A small encoder-decoder audio transcriber, trained from scratch: encoder arch quartznet.
Rows from block 4 of the audio encoder of a small encoder-decoder audio transcriber, named by matrix and row number. Rows with one number belong to one channel. Each number is 500 + 50 x the weight over its row's rms, rounded and kept within 0 to 999. All counts start at 0. Numbers have three digits each.
After each channel's rows are labels from the 100 clips, of 14848, where the channel reaches its highest value: "responds to" is what is common among them. Only what is clearly more common there than usual is listed. The data: Morse code for random letters and digits, with fading, noise and interfering tones. In brackets: how many of the 100, against the usual share in percent.
# convs1: first pointwise conv (encoder.blocks.4.convs.1.weight, 160x160x1), inputs 80-159
# convs3: second pointwise conv (encoder.blocks.4.convs.3.weight, 160x160x1, transposed), outputs 80-159

convs1.52:537489484556437440526426509639567408538507475449440476502499548590502491516576448546541542512467493456378513523462543430457544556537533432497476415543491502394533522474501562463556515488555521536513485503423548566571471546490543506511553496
convs3.52:497491484542515577577594560449478554492493550467547498705479510569537503415465546509557501516520497453510564463479472464505432459490428594522488514557449605547513451481441432586548598534429420542491413534454499521498503508559511558508458487
responds to: speed: slow (94 vs 33.4); mains hum (44 vs 20); reverberation (33 vs 15)

convs1.108:493576471486449573545465513520482563475506473514440467408528527461533572535531385398535523497487468537420587527449409531490534505472411517462497459463499483477580519489538541505554526507575518542451509483497550512529501495546485427410532479
convs3.108:441398500499498483459518505476441460429517581434470526471566549474528572521570424584514540518513531490455518576529553518510477567541311435369511465507527467490523530455464486443530519406508575557518563532556551489508412447539478542494524526
responds to: speed: medium (66 vs 33.6); pink noise (42 vs 20.6); reverberation (37 vs 15)

convs1.94:393527560513390475477553466537467477506453500526519480497509481463510500452598517490455508428558464498598470512454452490488464529553497483578538549500515462475476494521474491504407513533471522512486479639477547459495507580468574461533513618
convs3.94:441523429469579446478495514493543548478471508565439401445538458537435444395516459511470427494414393533492512499444417519477498499439543439466480549511487439484457498572480439571476403480397530526439529483475438438413492554428442456605504520
responds to: speed: medium (70 vs 33.6); pink noise (45 vs 20.6)

convs1.78:549549429454627507544526486507465530583493557539472427464441477584482494533459536574426566571497613496503475542426496464398388454548624519454494531483496520501572459501514427518574469331465412567588449434560470582531537524621530473453490491
convs3.78:480489403534520471524485491494519519491510534457504446496444492446506586477569493533520587533515595522515514524483531484478620573519566523551478493535516540542428548401487510546348499526532510466347375498457336613498358496553529484598448546
responds to: speed: slow (65 vs 33.4); pink noise (57 vs 20.6); reverberation (47 vs 15)

convs1.68:518447472538411508472523487504559525480490572421487485497543348469582628463484553581555439500552575517461535439518541480583531447490520437487413455470473366580485485568565489515488477397567522474502468475504527437490508539505457484485511441
convs3.68:508394474511587472432488500545496515537493571602434529498519543489507597543509513523528520480579576512535540464564450451494595514520477464564511541537525572552575561531496484440570505521559499486521482542540573469442525446498581592513471617
responds to: speed: fast (74 vs 32.9); reverberation (41 vs 15)

convs1.136:570487452471499438379507500462534529424535416514455462535520520541515435481428416564398595511592524512445459534506600564499557479427482514481455435404543544537523450561492461516524506481434503531449464556434532509511479510518604504541487489
convs3.136:510498450466522489548451513475468521455558421535528559470533566485614420489484540537493481500505520477472550497485513440445497451465474568470458499522555547539524472470568487496521442498470580415451364453433589507533522503516449460590381495
responds to: speed: fast (98 vs 32.9); pink noise (48 vs 20.6); reverberation (38 vs 15)

convs1.155:479581472515417483477441457497509561537482467408438442526479579495511516502492518453536481487536491439451458525567538347495536446333511522478487403444476370555478485520480464578522449436537565484493367484494481568399449536470455625520487492
convs3.155:540512512478521386481456474477480481472483543407477469509523462456498583445582456532452534503545439470495456519462416414425506460494406563461490506472545492589557475570473507465489455396549483449509525519459548474470432530531557478476533496
responds to: pink noise (47 vs 20.6); reverberation (41 vs 15)

convs1.64:431572515515503556446496410484505454461484534472541533389479470514498532470555552469517515413482603497536483546479512513480452572455518487440573560426533544560576487572499517551459501545399534528423615418480427471463503436494539497519439498
convs3.64:400467482540523586488471454499582535468420518542408542449497512537530493506568508577459449592499544472493517392587469511517532483501498540482507517447495464533495473447486569608522480533459440520543585552489495575415454495495503413502593502
responds to: speed: fast (74 vs 32.9); reverberation (47 vs 15)

convs1.81:582532561489435481487423519563440563482547573578595510497447552479455421497455500520424428481612522486438452499472591531469503559457469430513516571505484551551550510584518407490500593499476565460487480506467564449462479424506498490492442487
convs3.81:521472464549499456532551468474523463485497386511520529445551529458569483444570506589499551485488426564493505475521583496502518487572506518454519497518529519554478448474529388548403438529472550643552503485444360487486542492470539587494542516
responds to: reverberation (100 vs 15); mains hum (43 vs 20)

convs1.3:456335466510485485520444528538488396511440499473578474532503512459553451532478547549542378524432492570536466541425513413480542500529506524521538586483509466478526540513419573485607402439478416495490519572600458527510571587521515507508469433
convs3.3:543395506521495526449475532451516494409508614544422468487591510616475498469557543457508666562484505513576519489552562511510526511509515490572547571473533477459542548571479495591397443541561565539534532528582525553457428522523503501567473424
responds to: fading (59 vs 29.5); reverberation (50 vs 15); white noise (44 vs 20)

convs1.145:544513510466505495430531533482569521504356466543562502531500447512511372476495549473577545518472502468449492524460521591464481566509534466563439487457497568476494572585515517570577521500592427558487475497532578537513520544511519434502496498
convs3.145:544428506524553525634472488534417509483583581503485521520462498529486504518437536560528472478530536579455481550555597565488454441542526432515486412451512541535537497495505549427527523514460507467556499465539414544449471544443535443538525408
responds to: speed: fast (98 vs 32.9); the character "7" (28 vs 11.7)

convs1.48:572560506572443482570591448500416509405500560489393524575574547497431449481548499533538479430522480457426528512429446523569489479531411412588539501515452475419478497433493400411419512454491453587418515543509399587575454503581490510551535443
convs3.48:469493482578435582432476425490458441451553552488463416563491502422506526525518450573542526465552512525508486579516465463539485411467472503497536591571495500497538511502520643382516444542493510558508475460523425498493415622526522443575484625
responds to: speed: fast (83 vs 32.9); reverberation (70 vs 15)

convs1.4:557461507494409437476594566431511479509515436459452578526540493527545455525447532421461531523495492534545504387460513475470496497479537565479698554575489559546474512513596492504507441547497463450498465531504523529505481439448533471497470503
convs3.4:550541574431459525559536507508502589524530496561432450474469470527469432564473537496506486513547506533553501482505514596512489516458550566447561511605394456467387520540511483539517467584464461475519465417470497475445524546454544540544544563
responds to: reverberation (100 vs 15)

convs1.60:459536545407521460524571467509489498459517434472485445610532582476457533552474553488433487531520585502545549558495499491529460536556512420486494521571501543529512489485403603521429510596517512441477535464441557489461482547510486555497610486
convs3.60:448445507530496619476548534441542467455433525457567483462471585524517502447521497569549522493507453498593493466522488415478531517524510430496476565525454521523487523348515492492523554505524522499582483460585508372436560517408466567515543430
responds to: reverberation (97 vs 15)

convs1.91:520562457516444508383520506517500504592484451460504512551529550503443524498466523514398508444495532421525495504574544555478572520467502508441463469408349529467514497460538513405455464414486421517473514556575524508479505458497539466526398434
convs3.91:496490496505518449434516474527460530526471464548332464557449472506527525543552488421543415587516527533425390556482530462519463504495475481514584493451563461470474587532492514539522378511499536473486547458459548569419435457626552511469482492
responds to: speed: fast (73 vs 32.9); reverberation (33 vs 15)

convs1.106:537463450459472502589464490481437638415587525535574428482468568592662546448493533478536485531545475478508472528484528397494428540593462516455514509469580485452525461514512402495499424545507471439526451521513443426457454499481516481493448467
convs3.106:544508409484506482462583484555490455459481482514475477481485345389386439591475512498574540502364442526587459568422523496502545493552500476452519521426438490446486440592447417501470533548452554498493489465533499527463516466458506516478475439
responds to: speed: fast (98 vs 32.9); the character "c" (33 vs 12.1); the character "y" (32 vs 11.7)

convs1.50:527627473537553423462499481534556533564534516481527559454435497505572429475511476445482634484460504518446501503493484521589504476515482546490515578480508557459458454481514502611503483483548500454543466506526527465491502382605512549502430553
convs3.50:473583522578518497435560522546569466541467523468512585571554547492547546490473515469526491567475609473495509439496528527429501529545321588531557598575524484578445519518506403523508400516609539575525473500471520584423518581530486525468507473
responds to: speed: medium (68 vs 33.6); reverberation (55 vs 15); pink noise (42 vs 20.6)

convs1.43:453545460468436459493544527401538549472546482365431465508498490445546528499507467499511425529491517457531570567500524506566505481400458536506540416523514510458538559548512527588513556466537581487458471546477537525508522405526529481506492476
convs3.43:476519528457574491374552476372512462461435527467620513475414571567537532551462567491497545475541560541578428499483528565554508526463467484465514518490471515508503524509528574454473517570543553523482484475544643448493497474485524548415474543
responds to: speed: slow (75 vs 33.4); pink noise (45 vs 20.6); reverberation (36 vs 15)

convs1.135:506456502434468422448493493472413534567467486585483513456471492665539509518520585440458515486544557538443499536443525554544549449447509491416604461444525412486517457453518491526587508520490379499483456512521572469536439362598475467461541466
convs3.135:459443486540499436459559484473578509424445474517473551432411510586413431554470448442478538443376433527514540490429527514519561513566413539610550531451517579475418505424550518547504491481586555460448441503508540434527428457518557475503556465
responds to: speed: medium (93 vs 33.6); reverberation (61 vs 15); pink noise (45 vs 20.6)

convs1.129:506426465453490535377416528520461512596523513466544448493580487547555530514514545540550597470529446443472512591359551437511522521509446529509546502406379439588577442532441480385455521438441477534448448475442534494540470487633503501520461429
convs3.129:559440465481458572491515506466581549497532535592565518487446546492503468498442545503558524548493502528478541358515504516452443518544506486461549455520547568500561503613416565568504580574488532444502484470502519448495475483537471427494481485
responds to: pink noise (53 vs 20.6); reverberation (48 vs 15)

convs1.131:564539521588563537486500472521461484482535497489412469381529521525435480468565539527429456492481616481377498510463490481537467523515528512479480577571513523500565567437544463610474504502523459552500454551571440478495500473482559488580499499
convs3.131:511499511534519631514525577371559508475579482509482411562449521510499573491492486491452574494520511427556570615462559367590503543564447549517475491470513556546526550537368559511533487552453594468470462505557478604545497471504583434554488496
responds to: speed: slow (89 vs 33.4); reverberation (63 vs 15)

convs1.49:475481541483520486504421559469516471606466525575397491576520529583524499545467567432497462464555515460603490457541521519516500581508528428458523430496496511476546496488507550386558462508495463453442551472492522495440558512551458404478477527
convs3.49:460552434555561548534525426398517525477520453455416440451455463487450519514440529512459505422452564469494516492464522335520552558473489435431582484520534502528521479558577515464563492551487500508495491459530565531456462628579457511573513409
responds to: speed: slow (61 vs 33.4); reverberation (59 vs 15)

convs1.147:470480455510545521465516374517522458574551477560558494591508487439365493544474518369353508483535520528418544508454491480509460441497439478518476520504494571494516488554575553476490503582492479531424458571422538519496527567569517530470460545
convs3.147:536561481500519502478447537466498592564567504484456523553484497418423461535532479463473555488460465562536543445513522510471473516517442595568475497418451446571569611530532435479455548527543534445540532451601477590485473416557428521539528502
responds to: speed: fast (80 vs 32.9); reverberation (54 vs 15)

convs1.107:475512540425591520518501569538479516506537517506535492545456460448458438502499441571489432535436401485504445536581494532473476459558452553620527519521495651464526505413535531471448451428382519516537481472462443463430479521532467494414530561
convs3.107:549591538516484546582533543505529477522509489505443505516490511472519477502439563491444449520597510526525475491454472481422443525657553485476417549467522380553546492519431491466559511470398537473529506498531454405494507556513556515497473599
responds to: speed: medium (95 vs 33.6); reverberation (64 vs 15); pink noise (43 vs 20.6)

convs1.100:391528531584481461501424475600474518517478491524573535477496495560361473500589559551515437465527492484539514528418509510470418470587500475409489543473514527500484484481507510418568522528545566507514480520534536476480382571440560459456593515
convs3.100:505467484537452520572469470497488609446578525444485566486601550401563483471468468504465440483452496490557500462462433491506648556533549475393569403411387525512620505529535525528386500586463602451437492570537494439504469536494524499570504492
responds to: reverberation (96 vs 15); mains hum (40 vs 20)

convs1.46:524426442526514475473429534579459417453517343548526493453467515514511490465504467459511500575446518469628520635420473485569472529543522481537434527526482515484448550452487473504500603547480397531463503413485503428584509512406459516526437557
convs3.46:534474569521488546471492446508499536552497453541404395577556503503513524538480380525528451485532504488420562403526490449362554591546450554426561470517512464450508416466485539499521564423449575508561570540463449512428511527535459493528535534
responds to: speed: medium (86 vs 33.6); reverberation (78 vs 15)

convs1.148:481536462531509429485461349535563485554476481506476465545526514457483507499606500580525498692486477509604488412454553471523539372477481594502592482471473504573528583524362462553525538510414479485531503460552540542529537500522495533477580326
convs3.148:517558569517503540525461547543548495469530569541478507500554433437524523434456533504534549416518493440481583493409499491474516368422471510553505472431494520528540489511402483603430467475500485500512503509482475502661505522445507489493537414
responds to: fading (92 vs 29.5); reverberation (75 vs 15)

convs1.23:490549502528460513574531463511468524504449556570452445533490539338459518479571438469539480489504471501392509484567555615439441489629517513578447486445464413443564504477534375447562470442522548486538446515469533548508525399533449484550475490
convs3.23:528525446558509495467550486549569527535525438556616588481522570458469538547495378413526435443513539482462483556423564544430501495546461472474445515434443408493426467590539496446550600463437555473444512498412498503488455336509533509490528469
responds to: speed: medium (61 vs 33.6); reverberation (55 vs 15)

convs1.75:501519538384526517654488487473445497463504479521524503404456588458575588506484518508494565464614528488441610421525520538565480510514592466514497425399554483462469491527547519525496488523474519488532449426514575471469477491531545487452663561
convs3.75:517510422542421494514527447532449490462526472600363480597442588505470481439568545518493451537627471478516468511505511433580477509559519537475503468555436500591472479502512569543459565490430536570506555527520508498515456521501429524455483511
responds to: speed: fast (88 vs 32.9); reverberation (55 vs 15); the character "5" (30 vs 12.2)